config.toml
tokenizer = "word"
encoder_width = 320
decoder_layers = 6
adamw_weight_decay_other_params = 0.05
Rows from expert 0 of block 8 of the image encoder, named by matrix and row number. Rows with one number belong to one neuron. Each number is 500 + 25 x the weight over the matrix's rms, rounded and kept within 0 to 999. All counts start at 0. Numbers have three digits each.
# up: expert up (encoder.blocks.8.mlp.up, 8x80x320), inputs 0-79
# down: expert down (encoder.blocks.8.mlp.down, 8x320x80, transposed), outputs 0-79
up.0:502500501500500500500499501502500507504500500500490501500499495500504501512554413501500501499530502497443501513452503489499505500500497528501500503500497478511501546500500500500504498499497528503501499500511519474498500501503498501499497500
down.0:445492503494487500485511484485501520502507482500501525500511514487475483490458502473499525512496506472506497396581502519522494499500491484504480497492534467500483471499508524488492509542492499503541554501463498505509503495544526500497502521
up.1:499500502502500500510500511501500497498492504501500528500433486500495503497497460500503498500501502509456500486500500507500500495500500500502523503510499494498523471496465450498500481501490498500484500498507502489500500638520505512516500499
down.1:521500499499499498519514467500402486465473500500502470486510495501487514499470500489429494505504494499500509507484528507513457540488502501494505519489520502515500529573513521515539556517472490515496497469373505507516523377478502405517570534
up.2:494500500500500501500501502501501502500498491496505496501494496496504500510525471503503500500498504498509501517500551500500492501500499502506527513500516476506499495507503500500511496500500504500500500499494513503501489480540495497496501494
down.2:496509547488496500501470503518500493496500505535502519469494535465494498500482529503486505493503480521503492501501481481514486468504507501496496380508470498475509493482498498476385502510516492519489508507465375479500494504499487488487494507
up.3:572513498500499513503500500500500502506498426497502492500473489502523500477510500500497500497499500497500491607508488500501619497498500501498492491500500504500497472375529500500481500500500490500500493500474514498503492501500509484476502500
down.3:481466468493498561503478514514477530491585522503483502432517508495563500493498513459494516498365509446475497440507472601572482433518456500511463523468527510528505476542519482542492529500490532483549500518500448496525491503541503458480524485
up.4:500498500503500497500423510497496406503500500505464486499512503499554498499504506492502499497500500507498500499500565502499495494547500502500511458500503500409497499472498502500501499500500498498500492524500502496497497501520501500500494500
down.4:470497508508500449498605496516585505492462505496501522525484485509506519521467477480493539500477544505446513499454491522496520503519477488510481501503497463547517505540496513542512505534505493500499502464457501503506479491422471503470499499
up.5:494500499519500500500498520500502502459505516500500499500610503500495516503584500500498500487500517536480619512473576500505502533500500507506499471495500507503497498383499500503501521500500544500500499500473502500498505486501437500500500500
down.5:502431499516503544604524504518532497503482428551513503498507558504523499509502529515487494469479475515503504544558492496494473466487507483433498418500499492491500518467498515515486525517500491502512533369511430498502486536458503491492499524
up.6:498465498498500494500494498498500500500503500500493500518500504500501500490504496514500498506500500499510509498498497500500500434501490500519507484500500501500500415498499501498500501410500502502505492500500494500500498500513500498506499499
down.6:498416522482577509503496505514495486497474492488547530494548490474496505503410528463550509432546565547490536497483533503501506575535538424485472499510500472507531500504496501500537504563505522461483500500516515503577475501496498508501494499
up.7:497500500500501500499503500508500491500498500500500505510481500500497503497499499498527500500500491492500498507494486517500505498516494471501501501500500504448502509501500507500505510549501445504502498490501490501505494536504549508498497500
down.7:492501484484500494491520504498491511493490511495499504496485474509465497500492505466380528455499500494461485502499547497501501487532496604503502516502509499511511488556528405554542553501498488509492490406497502504494510491499429554509523519
up.8:501500493500500500502500501597500501512500473500500504500500501500449500488531502505504500503500485498499501500502474500500500500499500500505499503504500500501500500504497500482500502500500498500500519499500500500502500497479500500469499500
down.8:494499503568458497478489513504507500503502572499497487598503464532499584488513510453521334576507518493498545435491492492535476487561488489504499508475524510658511478480459421499540479490480502503481409513500487504493502500498503485474499479
up.9:549500500500500500499500501500500500504500500500499500500474497500525528560481533496500500471499509500500500505495503475500502501502500500501500493495500512499502500502501507500497496500500503500505499501490500497500501483501497496488497511
down.9:506452495501512526501505488524549507470517507521499505517509502510498496500513503501499497499503440524516496500474500489500498499527494492470499499545495511519508510450505485501492482502502489460476480489500491507530522582491411531509506479
up.10:491500501500500500499491505499502500501499498502490500500504500500518505497467545432501500500500499499490518500501502513473445485559498495543505502492503502494497518497502553500500499501499505489498503487481500472500499500500503486455502489
down.10:472502500499517486506501487499507513505498532497507452501545475496500459497498484502515525503487478501485500529522505510500497482490516493533500483525494493500503488527524462513505511499511497484481509504493516502499502500499506488501528538
up.11:496499500500496500482500500500487498489501497501500500486499502498524499500500374515501500500500502498497491500500496501500501501501500501525499500503499500467500446503500500500498485500499498500498500500500498462502495500499499511604267510
down.11:500465497491514515527513503498462486499508484504513499496480500499500500535498497499617486502498547500493505500554497496492502476503394492500510502493512485500517510514503479498530537527480452463527500503493501521500510479508493490484527522
up.12:561500498500500496549500500497499425503503498502501500496500500500493500502505572500499501500498479500500503504523515499504507500483500499462506501518500497500500500433501502498508515455500320500501500509500501504499546481514503500385520502
down.12:506484528503514511500493496505569549443494480491491511497537517545487554492555481421537505535484500534531505529493366512505511521467471500503499587486504494503502480489484489474490466510510504491543510494515505489509502496503476505509483432
up.13:506499500502483500500461500501500500500497500473501501500501514496631500474495492538516500505552501491562500550512497496500515499512499500530496496500505516501500510502544509501509502492500507500500500498498494500477495498501498495502499500
down.13:502501482463509498496499505536511499488442475525504527502501504548487491494484508452495487474507536497498503497472507506497505488521520490501496511507500478507491528495522487373498500504498512507499500506502514500500490497496460517422502502
up.14:500486500501503500501501502501501500496501500500502501503485496501421498444497500531494500500500500499482501503497500496500502506501500499500500503507432438491501503501500497500505506495501470501500499499500501499499500464538519499532502525
down.14:450502500521498501687492481501469516488451503496496513480477508485500504518495488500502600497506496511511511499485481500505469483483504466511514500456500519537502422478497524499490500481493540531575539519496502494498498499510535497512499498
up.15:500502496500499496500499495500500503497500528497479555500491492500500502502478524500499500500500473498501498499502440500500486454500502501504560621483500501483498499498485441494501509391500595498500517404498507499499498524500456548504503498
down.15:477477465484477494470532467515498503491516511496488445501491507485463489459499498475506512518490490415466522487486519532541482522497561502515529505502485500495506526490495516521513521497488509532475496505514488514496510501509504503500520512
up.16:503500499499502500500501498506499500466499500450500505500490500500501500483505503500499506505500535500491484500491500498494496501500494499500556502500481507501506501500497509504510495500500494514500500500481421499500500500500500501560500499
down.16:507490470494503498576498495497500498499513562497510493512500513513497501495505523508523496472499496507501518509500522524499485496498498504509496443502500502512506500500498505496499515517489511497536503528495500501500499499508494462499519525
up.17:537495505499507500505500499500500634502500502515502539539502500500501500500568481481500500511500494497441515512505500498500515500495498500521499497497509472500500554501499500500512500519495498500472507500500510499500500500500500500500502492
down.17:507504509434495494515563497501498470509509484515497504469499523495483502505563508470518503447499497493491500553515481512466502464509500526494486505497540486508483485500479505498489567508538501502489504501497493510499502489485488492491504501
up.18:495500358500500502500500501483500502500483484476502502500477501500471500489503512522500500498500507500498460500498504499501500505500466500500500501502518501502500511511501493494500500500500507500498500508500495500500500500495501505501500500
down.18:506523476486499506490496494499458486453494502505506494519536516536495499501498502466499458504505487538493490500499499515480500495497508500504502499511509499485499500498474497499504499533511499488528519498555512499496477512500512474543500515
up.19:495500480500500497496499500490500507501506502499500506500500500505500500496500499502500500500500500497494497486548500495510500500490500498500494509500500500507501418500480494500469506498513500500506513500492498498500529494500481486450500542
down.19:505495500503497520512478521473465515466512439520537520493507535404528556509518499495489501502500500488501496522502423494504505500475523494493469503402524495507506524500520503495499487514584515496498517506499514457495512515486504502477502504
up.20:506500499501499500501464500500500500500498573554501378501508500500524500489501502523500500500500502500488550504499500500500495500500500513500500526512500492511501497500500500500523495493498529482505497500498506500495537442486490500502500499
down.20:339500494511505505504525497514457491512494453528508486494520494493503512447478412494501500487504478502507492487447493501499578471499501507476499542484473518511493485486518499543535501507459512511495493561503500506498516506501509490504515512
up.21:466500500500496500500501492500497501500499503465500510500502506502557500469538500496500500506497486501518511500500512499501502500500506504482500507504543501505497500500497500500501504494500518500501496504501500495496500412502498500496500500
down.21:522543517501490493500496501533517500496500497507506488527500494505483496508491464479500499456508503484479522535513508501461502578501481484511499509498496499506518484498517512503505503499498494523491514503503503506500511505469500502501492546
up.22:526499500498500500500500497500498522503504499500492500499500460500494501474495436501591500500499500513496500500501500503501492529473496498500500497481566499499501506500501506500500484500483552502483500500500519501435498541500492497360500500
down.22:481484491527478509520510505540500500493492496503512564478522491475488496519485505497502478507498501484532550495500496348506509501515524623490524504502479540486485517499527491565497481513627500506498497508499464525512490502446522504502510533
up.23:502497464467500515500500483458497500553496500494535501514499500500503500503500569501494500495500500479509427531558492500499618469468500483500497504502500479564500500520537528505512500527500505501500500505493517499479500485501505499496494501
down.23:486490505489510495501487508510507485473494493497489503487499504500502498490539485515497492512509512513499587483474448497533392504500465495500490512552504529503500520524512485503499381494523512497498474499523500510491601504471482504506498474
up.24:499500514500500498500499517500500467500499500500501495503518508500500500506496503491466500492500441499500497501503500500502500500506500500509501500495500500500501500508502490500509500527500453500509511500502500502501500499504500501486498499
down.24:507506517481491500536521502489485495509480501495499506484518485509516490500533492492508496498502504484497486483505497454500504499491454471448490481503516497500498512498489501469477493492506506516439502409498508482492500499499497494515499484
up.25:540500501498506508582500500500500506469500498514500500502526502500504500519484500466498500498493504499493504514530502518499508499501622498500490494495515502486498519501505504501500500500500541516506490503500499497485499500502454500502499473
down.25:319498509519501484448554493498613494489529496522476543512504512496509504492524503519571475506500507514502506570488507533486510488497508491510489475466501500495497488510509503507468500473508494500489520470581408451471499500493506536495496496
up.26:500500509502500501501499493443500500488490499482500500500505593490586505500507503499498500492494501498500508500498500499499522436522500506500496503521502505551497505500500443500513480514500543501501499504500494501499500496481492500499500500
down.26:494500487496509538501500502537509441503472500497504484533519505501499499485470499528500477487502515434445504507531533502608512483445512471460495500497541519468525505499507500515481484561487497474499491463528500502411485506499499502499510551
up.27:604500500521500503517500571552492500501501505500554502501500500500498501502473383499500504500510506503502500482501500496500500501500500500493499493500503500501500498507500499500499500500510451500500500500500489464500489540500498502497500500
down.27:423617520538538414503520522525517506504518506573500470477522478499535536479488526500494500503499494513500475513492498501509486464504507479491506490482500437478524505502495477498478490505493489501494542498445495519506501494506484499498457500
up.28:500498482500498500502500490478500500506492513501530501500506500504489499496500491498500502502504500500502500500504500487501501500491500500498500513507509500504500506536500500522501501514500560500500500462500517500500504513499487498499500495
down.28:529480498500498500402504529521500489500503500498503445480494495500501501512499483503504503508518478509482499500499519501487491500516515502509548493500503492477498501490502482423539500626500476508449518499533462503503436501447501502484514489
up.29:500503522502499502500496500501500500484530500496500551500562501500498529447501439500500500500500500500509500499499502504498500500500500500502498498497506511500500502501500505501500501498499499500499500498500510505498477513500500519500500501
down.29:502511493468497501495499492506499484505503562591507496497496486500472475509505479511510529495500494507499496511504487504519502505503500547484503537525488508486502500498492508481501507461486480510494512498496485503489499498472504513481500521
up.30:505500511468500500500499494500502499498497490505498506494499498500499500500506492500511498372503500500500502500495504500586505498503499499504467500500498500501499500500560500497517470509500571499499499483502499503498495498506204500500494498
down.30:489488499502363510486491484516501510478429489535504531509500581499485501512499520501525493501521520496523511494501518515482507500550566498494519510499492502474508521399496518498474493498487485502499475491480489504493488518488481501423483472
up.31:501500484500500510502500501506520501482500501498502477500484502500499500422503477504499500500514500500505493490509477498499494500500470491486498493502499500498500470500500500500496500501501485500500500500510490497501500500480599499476477500
down.31:536499500492505464486512495491451511501464504509500481447522494507508500505475501484500515516523485509480489542490601500520487557512500491513530502507474508487467538503482505505463480500484487502519500474500585503501478436504483502508504507
up.32:500484500485391475500501507512496494498496501501527499495511499489501500500500493500499500470499500500462488501503500499448500498507500496498500494501461499500500499456500490500482533500495501500495500503501501502500487499503500499500500500
down.32:500492511495512507525466527509494493502499506501502500498505500470496480499499500499503514519500493538492500501517497505515509498498500507500453475488506491503532454505488536483509497502506497505509526452499490500506500491505502470500500496
up.33:421502501499500500499500500521498500494500498520498500481498504500398500489456508497502500501536501500502500505504490502495481500500488498530503492488505498500517507581499501500499552500540452486529500500500499499513499545501501500488501502
down.33:500521493563504487498542519501482500501502501475482468491521415513502512558500500490482502635494496463508486465503500504524515487500506538500512497500491492483471476498499496498520491473499524499429526496468508515525501501501486508495503509
up.34:503500505503505505498533485505499500505499504477507499500500519500580500524513500444491500501500499524500496498494582503499474500495501500495498526485501500503488500510493500500497500502500564500500499500500512500497500500500463500501543490
down.34:539482517506505500535509500497504500500503451525508489504470511515494506497505510498514502490499506534508490506637513511489513502503518498474497464497508427516432505493506499505488498495505500529472548484484469496506500500602489498494501505
up.35:493500501498506501500504500502499505505497560504502504499473500497525500500497499501510500498536508501488525499497508521500500500501500493500480506492499513498500499500481499498499500500497507499497495500498500500494489499488493500501524499
down.35:440507482499495488532480507479522482497510491505496491500479510518492500499484483513499489463476476497502492514532515506419501515477508495498507528513440500484505498514511504490504527490497511553485507501486502494498501484503509523499495512
up.36:500500500504498497500494491475500526502524500500498494500501499513507500500495494499500501500500500508497500494499499502499502504500502499508499591515500499500498439501499500503491500492500499494500501504500500500500501514501504500476511500
down.36:512498496488503499497504500500498514500493505553483507486500500522495500500498500509498515509523524499520506499496506500524490500495487506493503504556502517504503499498504475518508477499512513480476500502460506486501500501471508500500506499
up.37:499501499499496500501467499500500499500496500500500514500500495502472500478504499504535500500501499497526500500500490501500513500499489487508506500473498500500494501502500499500495501488509500476500498500499481495502472501500521499415498502
down.37:476490478500500501500495484522492502501502478499506501506511516509511507490487490488492507506506494500488501512484512510505494458536553562505509502497537495469492516498497473481461525498497510501493501460464520504494502499511498516510505489
up.38:501500478500518500491501500500491511504505499499500499500503500500484500539499498496501500493500500488501490512500500500506500500500500500506500500501544505500499509509493498500500506500500504497500499524500464496500499465502445508458435507
down.38:486496504474499463478488481499500506473496505494497500508502497501501502514497505531618501514505501508502486525501506506488504506485500516502500499503497498500509445503500462508507500508496495497483500501523520513498504525503494498500522493
up.39:498502499503500500501499431495500502502500485493500499500500480500522500486506501522558500498499506505497500529491501535500500503529509505493499500500503432551500499500485499432500499497496560500500499500499500500497511499498513500494500503
down.39:553498464467492513422513511515471483515496601512505530471490510500438469496491491488510436431500495518499488479489484526469520511511456496502498507488495485478500496505516516507496473500471520421480561498508496499504479443494498503491513508
up.40:500507500499502498502505496500468499502500500500498499502419484538456500486508500501500510488489529498520500504500502500500500498500502529500504500483500499440502587507498500497500512466500508500496500501501509500496521470501499513483500511
down.40:494535499489494377501510453511472499548465459481496497499503465503521500524479432488493525500500497456478369462476500492500419456487496511616461529500487498512506500521513486530581490509464508555499551496498507501519495489499493524489487485
up.41:487501497497500500500500493499500500526528500503502500500499504500499500502500503506500500500500500500526500516490513508499494533461500501507500500427500494500496499498500499500506500483502514500485500502499511500500497512497468500513500500
down.41:499524511512495499506484516449500514540508494500501482499507504502442553523500511437480509495495517472493444501502508500487509498501499488540507481488451405541512513516497531529489509548498503546591485553449466496505479504522475432504495502
up.42:493500499500500510500505506501497500494514498495500510518500483500511499508499500451493524506500426500501446502515500500500493500500500524499620499500500519500500483446515499500425487495500531500527498500492523500501490501499497502496555506
down.42:553531518495525471496484475497489532454488484510480487520519502495500513488527497511498493496506503497520519490458504519504516451506507490512469502547523475501505491500490496501477545507491515517506521508509502371532458500493490464497515496
up.43:500500475500501500494500497509499498494499500521500500495507481500454500504489440499499500500496469500503505499488497498500499502502502508499499560514506512502500500519498494499506498500499500500500500503502508500500500512497484504500500513
down.43:418513538525489492500498509519483544506501500504496502499490494428500500508495519508502510515500540495493484498487526500500512493493492516499498486501502488503489495480492535490439509498517496526505500492487481486500546498473501512507492512
up.44:500503514506500502499496502500500500498502502503499500500532500499498500452499508500499499491512499500491498500501499575493512501500503499500496497477573500497500493501500499501499501500500449499500501499500500500502497491743500500576502500
down.44:548513499497505504497513501514500504493487488495518501488494531487509477497501500522520498508484493504489534501493455485432510487532498503496525480503493505495530506503505502490518497500495508524500518420527497490497441499471501499503500494
up.45:499500502483394506500500493500500500503484500499500503500500500506489501514494499501495500500500492500501502501500502474490498499494509500490506500500503493562470502479506502501500499508490532497500500500496502499504500515503499499500481500
down.45:485486492564516509479511491524499499473496472497507499497510489508492502488494494513501520518498528396497488475555477500523514487474494499504505519506568481488498494525509560568478462467516500533503546453500458481516465507500503509495519500
up.46:493500501499500500500500505497500499501499500458475518500507497500475500495520509501500500500497494485500484500500500525500488482500502501501477500487497500503500501504499499501505521500500544500490514457496495500506488499500496500539500497
down.46:505484497503498496509503513512506503494501488494570491509499506500520506500501484478505442449481513501501501502478535467489500580516538507612494514492514484493503436504519493491502527521458509500500498484492493497499495493501497499498488502
up.47:501500500483501500500500524503500497497493501491517500502496511500521497499501483496503500532505503500536500487508500495491502532502500497384541497495489512521501528539500500501496500500500495491500503497501500501501516512490494502434500499
down.47:498500446499499448502499501502500509492535480514486492440494505502515474505497510500478518502506499531495501507478507497494512478491516510531494499485500496505486494495554510508413497522477492576517514506427498503505508500490543502524494502
up.48:498499515500501503500500500502500500500511499507499501500500500500473500500499445506486500500500485499496500502499512501501501500500505502495505500500607501500500511503477498501506500500494419500500500500502558500501499497466493499501498500
down.48:500532497509457510478501492488532498494559502497483489497478423520497504499493505513499499490516508504465498425499452536472509494545521463507485481504479528499496448478480587492508508510568517606515519478505497506458471526468502500501509505
up.49:500500499500500477499499500500501436460500497498514501500503489500503500500500494504496500494493498500500498523501500542504498501498500500500497444502563503500496500506500496500501492500497506501500499501500500500501500498570495497570499500
down.49:509536495511501508491504505506502496516485504496537505484500503500495460453500517486498528496515501526505498490495494543492504479514500514520492514537545499510547539499520479366528512500485491498503508505499495501503503500516460489486500497
up.50:501500503500500483509493500499520499523502501500500499500468515499510500512539521499531496500500504507508500500498500501488499492500497484504518468500500500496500500485500503499489515498502496500500517501490499502501500500504507504500499502
down.50:497500474473491508482499505558465504496506502573500503493510500524499514486479483500483485504472506515500523502498525492484500481521517502504491495506496491490510479507509500687474506571513502489468478499494501494491519485416455494511502513
up.51:500499500500500500502500498498498497500501498499500500500479500500475496496515505503499507500500500500482498503498500542501496498500500466502492531500473470500493506500500500517488501494500559499467500500500500500499500500501504503504500497
down.51:512477508512484498533493516488495511513494505491511499490497487501511484505485496489483493493499476507459614490490482482497497458511540509512514500491502500483500501511449504418512498495502513474492485485517500516481497495485511511515525488
up.52:500500501500504500500500500501500499485502488503497500499504500500540490500510490509578500500500500500524500553491408504500500500500500462503499500473500498483500497501500506491500500604500482499501500504516521495502501496501448504503500480
down.52:495496527521493530515495510514543505501528504495523519462498509492520512501518518481395470500492501437501518477511514461518514500552503506440500500510499515510475465500483495485512493505515484503483424502473473495499499479507493498499493523
up.53:500500500516500500500501503463495497503500499493499494500499500500467500501500465564477500500492501500496501499484500500500503499500500499505472500484500501500500499500484496500449500545504336500497497544500489500500503499501490500510502503
down.53:497482487497484503523497489499499484521511478512499513519501468487497525490489515497502495464531500475467500407492490507476548492470519513500499500490510486544501503499501512500500508498510526507498500486488509494500495469508537473532491518
up.54:491521497522492493499498500500500478499545500516487499498539478500366500503499560501499500500512491500501494494500500477498496437501492505500549484528469500528500500489500500516495502491501501500512500522500504499500495503501500500520499538
down.54:504455508464483501537484478510553535495465489488507499503497473514548508501515490482529453561497500499519513501498500500485518493528493534536500499505495499514523375506449502508504524373445500499521499479507510501468463507503519491506510461
up.55:498502418500493500500480486500500479474500500435503497501595511501500500499505500472500500503500488498532411501502500500505491502500473497504501491500502496500500503515500507500503489499555484500503496500500501498500500500500517503535500500
down.55:499498493496499500460498495500462497501501481541502509489501503493525500499499501502499507505557516498504501489482502486475516508553513534499522495493498503464503499500501490500503480556511495499501501500458509500480484512495501491519499461
up.56:502501497500500529500503500500525500500499519500495505493495500500480501488500418500661500499497504497506538500501497477500497500499379500500500500500500520647500500514500501500500503500480501502502500497516496499500500499513499497406500500
down.56:478480501494529498499471503500460499485506486508498505504497504482501489502507511502493481493512483537527517505488576557478493507502521549493508466506502494438480506495501507499503502500498506480503528528481540520508503500500500535542520593
up.57:500501495500500500500500498499499502500426493500500524500483511500498500497489501498499500498500494472513468499500499500500500498507502501405527512500502501614513499498497518500497496492500501500500498500472498501501500501500586502502497506
down.57:501374534504500576485508541498498483514501489488499447488505454515524502513496495457523582501412513464525501500500486514505540501482545531558464515627510483445497495537495411542517456500408503500499505485468491480502452478504502486497501493
up.58:500449501500508492487504499500494504502499500498502500500454500504496502502545505495500500506500500505529495498498497500500500501500499500500512460501499500501499500500506516499500500561500501500469500499506500507503500500500229498512500500
down.58:546549486502453495506475519507517494485500487509476548497498506483523500500500503524453500499492476418497511503500511494488518471400524573492602497531533504441465501486552510437405496485507495497500510499501515481485504500516493525480487505
up.59:477485500500498500498500499465508500518495500510500500502500499499454500504501496518502501503500498500586500541505500423500636500501494500500508540500497498509499493506500500502487500503520504501501500497500483511500500498501514507498491440
down.59:452666492503507485516493502515493493499504523528446500473510500570500521510511470507497514490502504498503491492499521503515498488503488548500543503393503502420502471498504558441498508477498493507462535544527531444500473499533415513497503490
up.60:501500496477496503500500500510500496502507493490500500502500506500500502497500484501500501499500497517564471500500501499500492502499519510481505500497501502458509500502485500501500501487500545500501500500501502505500499500490495494502503442
down.60:504503503644498464483495490494497505475501514496501498482501485500503498501505501490499509497488507469495537493510544502495496486501479501501516508461511522473462548506503505499433538503503457514460497502467500520503496487499500518498508498
up.61:486542500500500506497501500500500499500508500489500500498582499500482500501509503500557500495496505493519489500499517503523500509500499500500496500507501500552497465500497448482497510496486500500500499505491501500503499474500500512502505501
down.61:505456440484500446436505472493489524500485486506484500473499504500494501503487507496503502500501478520496480481497472506523498492505488500493501515511504502440506498499478521523508496523446505547505500520501478499495503487490494505482496501
up.62:500500502500500500515494498498500498500500496500500501485500499501440500491494500544497500500498500504529500501500545511525495457489500505509472493500518502498499501506499498477502439450500491527499500510490467500478499497500506501507500453
down.62:502492496490509484492557498506514510506483501496501469494453465501477488505480480502542493491502500500451515487432483500489508570536517544522496493533508452504501446499498538504519497530526515500500537519510506494506523500512522501499486509
up.63:497502503500500502500505500491498482501500521528500508483495505500494500504437504499500500497561500534519498500500500500499500504498500508491500500500498507501500495501500494500476500496500555493500498507500509499497508498498500500460606500
down.63:501501494495501486505506514443482530502500495503432505484493500538501492500460512537485505530503478517482539501522493525475485486539557514517501504516510497485487516475502564506499525488506505513509509503501498500525497499491483532508450516
up.64:499500528500496496500500500500500491501483500507495527510503499499499498539495712501506500495500500501534498511499503503495504503496498506499475486507500488491501500491499500500500500499500501502500510500500485503495503500504505500521497503
down.64:514504509499504502483499497507503491489412510435486510490495516486509503499497496504499480506491498501509498493499561504540411496519476500512492538501512490459511544603506497409505540489514509492463514504485501481503501487506482506495489505
up.65:500500482529500505506490502497500499496501498500512489510455500501472484499504518495510506500502506499457500500496499500499448504500471505515500514496500501501499498500508533531499500500479483499500492500500502501496499503500516504508495501
down.65:499511500496489437500533501503496504494500517501498498474494495504506512500481518498516512490414502500487502482454553499495492498487513500492504478505448495499494500516499495494497458507528500500498501491499500503508503501486510518499496514
up.66:500498514478500501506498491500500500508500505501500494500501502500556499501502487496487500493500500500438511502495528499503510500482503502500498518500533500506496500500500501499502497490500500500499499499500520501496514498507520499500500502
down.66:434523508610495505494448488492490487496505491499501488485514500519510499512486501507462495504504487508522485502490534502499505512501490514501504500502500499489498500501498489502471473505480524501503470499565507482499506490502470504490555482
up.67:521500500500511501500500501472501491514500500461500447500497486500523500445575493501501500497502491501498499516500501507500500503500500500502500499428503493503503504501465500500498499501500493497500500492500500499493498477542499501497498499
down.67:418502505497494490502495475509488503507515500498497537572420502489473474497489493545460501500498538521500502488504465469440465491480527514512499508528522477577515481511518487504507529485529502494501494502452500496507510538485490512508514534
up.68:469501421500498502508495500495500499498500497495500476500500500503497500506499499498499537556501513468522499503416500500499490457498459509499500500500501502501501506500501509500499503501503500500503474464500500512529463500497519497477500501
down.68:497501496521501504500502491510427495514505502508517519515506490500491502498507508489499501507508485616505500498502518511496498504482525503526526498507492480503490511472497502481492584452471494485498510482487503507510544527500498499498517516
up.69:515500502500500500500500500513500500490501465500499505500500501500498500493501502500500502500501488500522501497500501490500497498435500500500500501502500497497482499500500497500491571460527501510522501500495525499500501502497500484464500492
down.69:502498499489495521495494493497499493493500512500493500469490497471498494496491497500508505500496514516501500500504439492498519517570537501532495502503509500497502491506503489502516501545506501486496497515508498501503459505473500489508496492
up.70:448500502500492495450500497500500497503500501501447487496596500500465500499506507482506500495501500500500499501502494525500500492498500500500648503501487503506500498500499508500495499497500507500500499387525497543506501470497575499471504406
down.70:526502429471500477500503503532512496574491500497497525492537450496505500479493514492504497530470464416481497505482488447455440488507499510515487362593501477487493406470479503531494458477489519412492458433508519491482484510504493476485454565
up.71:491500501500533500507501500502520500500500498497518500495501499508500500500534502500500500499502503521494503500500502510504501498494502504500500437499533502500495500500500500500500500500500551500497484501499506498500500503497500495568507497
down.71:522501504487501509528508480494500497502505499523472496515501526509502493512470506508498504487484498486500486509495489529463531505503494504500491485501511495494484478490507509434520471489487483553542496508502561491504456500516451503501498500
up.72:495471518500502501505501504500500508513504491499500501498499500501502500503508501499500502497500500499502526472499500499503499487500500501506527501500489501517498500501510501500500500500502498484507500499499504500509497500500500497496513499
down.72:492477507514478487490507496500499496500437448481524499506507499493501519499501497500502480467493515498498506503459503501494509504509509508490483499501497491512518499512500500522509471495499498530498504484485502545499494501494468488492501495
up.73:500500486500500500500500500493500500501500497501504499500512499490517501461505500502502500501499547501460495503500512505502500482500500510500452497447496489503503493500498501500500490480501516500501500497496498500496500501485500506510496477
down.73:498479499487515509511499526526529500500503497513502503504511514473455468492483491506498495460500494503481504574500500490507543504492496494529500505580498500519520506505498493490508494506497512482499478519524498503519487502514470493490498535
up.74:498500467508500502517499506500502498671500493499501502500499500499500500514524493533508500500501503511522456500501517500500500500499490497500504499478499504518530500500500500501501465500500573503494499482500477499501500502466487500476500485
down.74:487539500503481464369494494500499519458489499539499514515500553501499496501490464502489522501467471453500501506490513505508502490486510502508503505442507480516485517500505532478433538500500490542462505512498597497483570484497489530505506503
up.75:447484495499500501505502499501499526492500504501503479500500487500534513499511501500500500502482500587498500500489525491514500500499500504498500500508500487505500500496504516500500499499511619499500500500499500505500500502501500500500428509
down.75:509484495477500516498504519509514545494476437507522503476475520479487473500509492501505435430501571478501571500500497507512502500509520530505463505509464498500503513526499499592506493522483499468501506498539520505516417598501486442500539600
up.76:500500500500500500502502499496500495502506500501515499498501500500492500498510513421500499500499500498499517497502500487500500502500501502499494500501500500501499500500497500500500500501502500500500500500500495501494508500499500498494500515
down.76:463463504474541512500503497501502484500500478502496486512467497494499494510509479512501507515508503485511500613508561470472502510528500484499488477528516485497506482515485492509489505518511525492487500497490521496482494499497500501503486569
up.77:500499500500499499500500511501502500506503500494501512500499500500470499538495524500504500504501441500502492482541503503501500525499499500502497500499496500499500500500501498500494500500499559499478500494499516501504501499500500429500572502
down.77:537511461500499521462500523497507501502472472501498504489500505490541514496516494489512495477502496495509509438473525485469479503501501497496494547506486498496422514423541621519504499479500502446503494491439503500492492500498498505501485500
up.78:501500479647500496496500484496517500500501501499500494496492500503547500465499624500503500502500535500512500501505500502500502506500495497503499500500501457499500500500500530500482501487502500502502500502506501499493500501500510500461500542
down.78:502551499495502524471480501478503524505500502508501577458502468496519440506504499480514484574503500431510506533469482500516497518492402516537524502504437502484528466546456443502496531444493513414506467496477466522430540491479498500488481498
up.79:500500500500500504495540500492500504500504500501590500508511498510479501497499492501500500556507480500481500500532500497501514501499500500500522500501500492490500507500500471500495501499491502523500500500506504506503502465525508459523500500
down.79:560506501500504501494479480463478501501503507485414444487477541504505475500495499498500501502483497509485504510500478537499462507488466500517511523486492502500488500484499510500535502508528506501502500499501509495515490494495526522507506499